A small image classifier, trained from scratch.
Data: 145000 training examples, 2.2 epochs.
Rows from block 4 of a small image classifier, named by matrix and row number. Rows with one number belong to one neuron. Each number is 128 + 24 x the weight over its row's rms, rounded and kept within 0 to 255. All counts start at 0. Numbers have three digits each.
Before each neuron's rows are labels from the 100 images, of 14976, where the neuron reaches its largest size: "lies over" is the class under the peak; "top examples" is what is common among them. Only what is clearly more common there than usual is listed. The data: rendered landscapes of hills, water and sky.
# gate: MLP gate (model.blocks.4.mlp.gate.weight, 576x192), inputs 0-63
# fc1: MLP up (model.blocks.4.mlp.fc1.weight, 576x192), inputs 0-63
# fc2: MLP down (model.blocks.4.mlp.fc2.weight, 192x576, transposed), outputs 0-63

lies over: steep ground
top examples: snowy peaks; noon
gate.38:157114147144149100120143116122128157111083115124120138132081099149126092089148122149133106109137141115152160093093116142133152106123155129145119108145151107114099117161106158166159152103085102
fc1.38:165106130155128149139153154107124150142129125152099128097084118106130162163147149134150105160092117109108090155120118123110114082124112164116094097151132137113132111111114163145129106130113178
fc2.38:134116137136069130113072113064149092087110117143134162180168123110133119152104086113158156147110115121085119145120118133145099098131129132053163134119144133118123144120166124135128163133122183

lies over: water
top examples: night; snowy peaks
gate.96:113107096094108088121139150148128122109154126159166131120109109183162138104117117122116130122152083141149143145149124110155101148157108143094135123137109121180097113111093130160138089123145122
fc1.96:152157167179093127109109159129120144117103131159132129096141118171142116139163166089121097086126182107095144158116116150134071133135143148093094131141146156100175165118102155118146125152153141
fc2.96:132101131095158120126151189148113111145152143116138147111111090098136159143107125115153108131152083155190107135141121121150106142133111153149139126097147165091085120104112109120140145139168138

lies over: snow
top examples: snowy peaks; overcast
gate.299:142085163135099136109124114152128118094083123130097089130128123151141155137100123169102115154133176141115125070096151131146097145109166135148136151143159108164104121139111150145112147145148092
fc1.299:141122100126092161154153102101128091099099149139087110136162150132101096150109090160105115118144121148119086133167109132145115129133158113144163133125150125113135144153149116109109115139150144
fc2.299:118173107120141126098134137112127161162100127151172111115133141161140105100095137171127095151117125126119117176121113113086103136144151079163155125131151079131125109142128120153143097102108143

lies over: snow
top examples: sunset
gate.337:147109150169079126115077125155096077156094101147154132120149114147145093127163107096120102162098125104064107124163139147134121117143144135095143139132128126071121108144127123097130083102116179
fc1.337:097165112132140153134124127102129137118103119121163119115104125103126102136101139133111146152129172162089131149151174107107134128115136152129118099151163137148119101180153132104123149063157106
fc2.337:158144118113106126120109104138146116090154108152120109116125154155137178105106132126158119142110140109149140096137109125108163167097145099124113137136125128109155122131116091186143166168115096

lies over: snow
top examples: snowy peaks; sunset
gate.555:157144148123163107130094156086118131128105162098132155154089130154119142119156132143141161135167109146092133138140112187115104134119176128094131157135144107118120153106101092117124098125155116
fc1.555:151106135088095151092097135151085148125127125155146162150148079164114117106127165090133140140106132121136116146118137164101155158159139144113103162124108124161136154093124102140104169121112102
fc2.555:137197145148125151131171087143137170107122100113121120117124181130119144118128126177110142129132123144113123128116134124140135129113128138104089129120085125090138114140176161132127113173155083

lies over: gentle ground
top examples: red mesas; noon
gate.527:125115081090156112134114138148126093145127113157168164150137150118130115119171136151108088106176126123159141101118147160177124098144118083120127101135155104136088105098127119148142134096102108
fc1.527:097108101105134159098117154093118088104130143129116163128104172133144160169143166164144100142137117145122132151117133123084141128113120115094175135113164103157099131123128135156139118140116133
fc2.527:127107118133146140074068122131127174138101173142150118154156113129143083144111155112149112147146148129117102142136115145112119080112124130131149116147157120113149158151096092144082175138121124

lies over: sky
top examples: night; red mesas
gate.159:135127158111102156106113147096095163130087141146118104139165158119089122077124150120133101088155100130147130104166156151161125115102189109167093141141137131139162142124071139116110154125133122
fc1.159:142131166132142114149152093107104171126131120141077148114105127103107164142162096150103122143182111104165134142096136127099145168139111119158112130155095145164119126093165159111111108094114148
fc2.159:123091138158092113110137116145138059154131127164123098118115149171124130134156138114109116123091160117098107116132108084104179144085137102124121117127141143111137154157124155142124171145105144

lies over: sky
top examples: overcast; desert dunes
gate.24:108165168087175068105095120127110131160134156167134126136142131146156080126109152123118118118146147101117143093188111105167119116143111092130151153103168137139105091147101117145087139132092130
fc1.24:094141137158137136145150160160134138107139158093159110168114129143103118170150125125130151157186124156115137122097107137135094139094133112117115086121146111139135154142103129111113140145091124
fc2.24:142143122149080130144127128100123127112146116129145142147132117160107189126083130112161134128150127106169157111153135128158138107110112161109101163143089142127097149122169124124138139187136164

lies over: gentle ground
top examples: desert dunes; noon
gate.17:091145116133100119112138136098167095120076152146117111079107115172096085156160092143129154133157117088121160115100119085164112122153144118118096111162107106126104143108110129113134107086081129
fc1.17:149104134122131134119147102093137136127128138102126117119127145143143108107128129076069108165147141092142075110103090110136162144157170153166146138134113140108120151136127173099137148131146100
fc2.17:137107122125164139108126109120126159141148168109144115139120130112101110162116138141128132118129169150112129166093128141127105152123144148108128132173144161142116164164104123113114170133151124

lies over: steep ground
top examples: sunset; snowy peaks
gate.534:139135155161092107120104132115170121123142130129122125152084159103091106162114156131150150119101139139117097131125112144161120090094138157107193102165121085116086156125133106116100101094116155
fc1.534:130138097085113092162150107135169114092134152099119135126126170133115097132102162156149145119114131094143150113115110125100123127142138129113119110165091157119109148120151114076164150116124164
fc2.534:153089161095128084121144178113133115133096140116122125077128135138166108149134168153098165128113120155086090121078141134133133088170117134104169136127159129069144117124122127131117123111147161

lies over: steep ground
top examples: purple alien crags; noon
gate.43:158094162118165088145159167116143115136130122182104129084142126133128108121103114153119140147139107118133135125084120150136110107097094119160137111132142078153138105123095116096140172173078136
fc1.43:117133154145127157152179133148116096168105119159125125127156124122112131120102145124135117163120097171096093159137100139105164157124097151187125109128146118134135174166137152112164178121156108
fc2.43:110110133113157133097165127125118187142104113100107145137095138109140093119162108145080132147115168174139107144169172101134151107154111132131038143108092152159136106152128147150105113087147113

lies over: gentle ground
top examples: sunset; green hills
gate.215:136108113097164125117094128120129113121149113167116141130117171118135149147139084125102157102124147119089096159150141163146137143174121120140139110087114108139095107099148161105129093137127148
fc1.215:106128101090132124083103119111122173150140155166127158104112143117158107131098178151139178099103087143118135110145139133147129121162166079088168117120129100143170155103095088147106126112074099
fc2.215:111080143112136128135132117116124173167105172147096122150119161076123070132162138122116133138112124167091090157066144109087099127118175112138154122134150109127153136157137167108132140123128072

lies over: gentle ground
top examples: desert dunes; noon
gate.259:144076130152169104139092167117157115169109089173141113150145111149140130104132126153161144176119123141110095164092154135117148115152109089133140089132101117145106130116151138156139104103114099
fc1.259:123093121147116068152154133126138100150063129175117115093148098125149101153121126166111143105139132118121148147154150141104143137145145124100095156139156096131151130154120155145115083104090101
fc2.259:122156087170136140139116141113129130124098165141112117099130178158119155076125173135149137107132134099120159131143108130089127091147129165171112140151135121145138090144150065138142089106146142

lies over: snow
top examples: snowy peaks; sunset
gate.93:133120141094121085146124144139096111152153122174165107089150127134103107094100136143093104112115122118160124149102089165136116086105161129121166138189101114097100162098144070108150169135104128
fc1.93:154087111109131112127132177123142155125090105132149137168096121169138153129166142102085140156105145119149128139099164185119147108076122134080152140117107128112125142155095132118103161092081132
fc2.93:098114150105118155124140127145133194136117138111083114145121118112140087172130143134073127150129155181099102127113143150111168151146120141137105095081153120124123119171125149100148154097191106

lies over: water
top examples: dark volcanic rock; overcast
gate.66:097150136143128135153126122161132111127097145110168150136160115201138118077171137115151109096104146097139115112106091173172124098118115131173109116114147105098132111100086101154144086115132101
fc1.66:099157144144123107161134119147146097125097143144132096167147110138162120138120161142090089123171112157103142132115142099143150152152111084108175133091105163118165111109137083110083166112123114
fc2.66:141125108104164140116122143129096139176131161086152130121107149150131109105178123120122129101107092117156161105126177121126140177150128166162089158108132146169119119162113149128159128079125166

lies over: water
top examples: water; noon
gate.515:130104119120114128125146105110108105118108127137164161143094128118112159103135115093127097102119139117162199145108104154107104088137145113110113147180103144186150109095151129114137162149097155
fc1.515:085103105167145106137138149157151126118118150141155094149092118156155134157151104121155084130091155143108128109150131171155146141094132101109114111092125121146104154148162142123130094137156152
fc2.515:147166188137094136131098128106161157139124121162094151089156134123125117108161140122124120154102083135092118118138115139114100094130150131142116111117129094096139108151160145147104114154112125

lies over: gentle ground
top examples: night; red mesas
gate.502:147134099128137058154152118108138126159125150102186106112132133134112104137150141127149108078087118082146126110159145135155146094127127152123125123142152172129121119162143153156174107121112093
fc1.502:112152168155152152129107101127121085131112104122111148112137142125107112117109098152113140111096161114182124095144143126146176124145113179104170111098129153119103168106110129111158100166075137
fc2.502:107146181166133118139136122093123149139116124118121134162142146113127151124153146136147099154094140160105126147133135118150144116122114107097135112168101092158146120128151171125137114175130115

lies over: gentle ground
top examples: green hills; sunset
gate.109:127149135108129095120061092157180132145105113148122133101150154170169092142083117143138122134116119140123100158165122150113154126174116111153157175105149122159107141150140107130100121143134170
fc1.109:101131109122090145084106120099150139118111131105133139127129161170088130136100113109122150099124103109154129131134156088128147169137121140155105163104138151126112098118158112143112142131161138
fc2.109:144098125150131118106146098134116104125128160113154148118133120123125136095088110142117106110115129124091159127126117143141091106113112095124158139148140140125145157150128112116143078111089148

lies over: gentle ground
top examples: desert dunes; overcast
gate.448:170131101131119149100169169134182111148067121126137153124113138153126119079128067123135136087102131129087130119133124098122100125134167137145121156132117166125120143130107152105112098152123130
fc1.448:095117111131084093160104147089131095131195120116120086167115133103179131136112141151101126123082124114130097152116107137139139127120119093119147115098166141124115126139094081122149099102107167
fc2.448:174147122093088108143143122122106122129188101096107118110103166127140149131133107131121132111189116137140171065134139136152154132133147107145076150123107149109113124104113140103112127120126071

lies over: snow
top examples: noon; snowy peaks
gate.102:103125095097116131117148128156120109138157120092137116144091151115171077104135085147148093092135162084122118123149127153134113083145175115132137168124122155095093096134102138099164074120136116
fc1.102:148144140106101108121099120131150154120132117156114165126094143128124135104092110072114126105159096116124140149099130154156125094176154086101097116108140142131119168142146095162147160159117114
fc2.102:148150102126144167149150140126136126167125119089141119133126155070140114093126103177149097096145094133119145117155191102144112154082115126157126126173101133167156110190133110135121093117175131

lies over: gentle ground; steep ground
top examples: red mesas; overcast
gate.468:160146098142124128111110107137159132151138172142097122131110116142118122089141160170095135113145091146156126124138070092101152154126118114147141110147133124126109137095133112128166131140104078
fc1.468:099146131142117146109133118106093146151142165118154111161143148122092166111164145150115082141160129146107092129148150126108113099126160109087067131098161168166123120154122125158148158115105162
fc2.468:142164086126119113144113143146133099099125145143127107122171075100123122130074140143134109124129161106098140145126092126117144117076174164105165118143118145121115112089098127132138130100138154

lies over: sky
top examples: sunset; water
gate.110:142104163120159122134118136165107091130125133129160145134151098108119095104139108090154136146149134123144136088116114110144098090140108178105123091126144150146149201098142177097112137109113077
fc1.110:154130152113162098139097177098110102107088145131118149125109174119106088155131096109159124139090135114098151143141138135162140158115164124108129125130183122149092134086108148136138111090105110
fc2.110:163123152097118138125139076129164161092133137108120147117118149115132094120167069122124128139128134149114122121111167097119087147108133134122124109153095138145130131116148169156100144161172092

lies over: steep ground
top examples: overcast; dark volcanic rock
gate.44:149152128098132164150116140110144147119139103146136103085151138117156082124154112157131153101154109140114125153143071176154110125185143132186111133110131106148161124142148092119094084094132134
fc1.44:103119093118093125130160084152153157095118096131150163111101107107133126144156126126136155154106123157164162124125125138149151088088113116143125114142116094103083113148134136116119185092109149
fc2.44:118106119143125141154126143139104158131106135120159141102146107161130128094139126128102130174129145106117114158180122133127103119151125101163138157095088113127153154117105098155114092112104129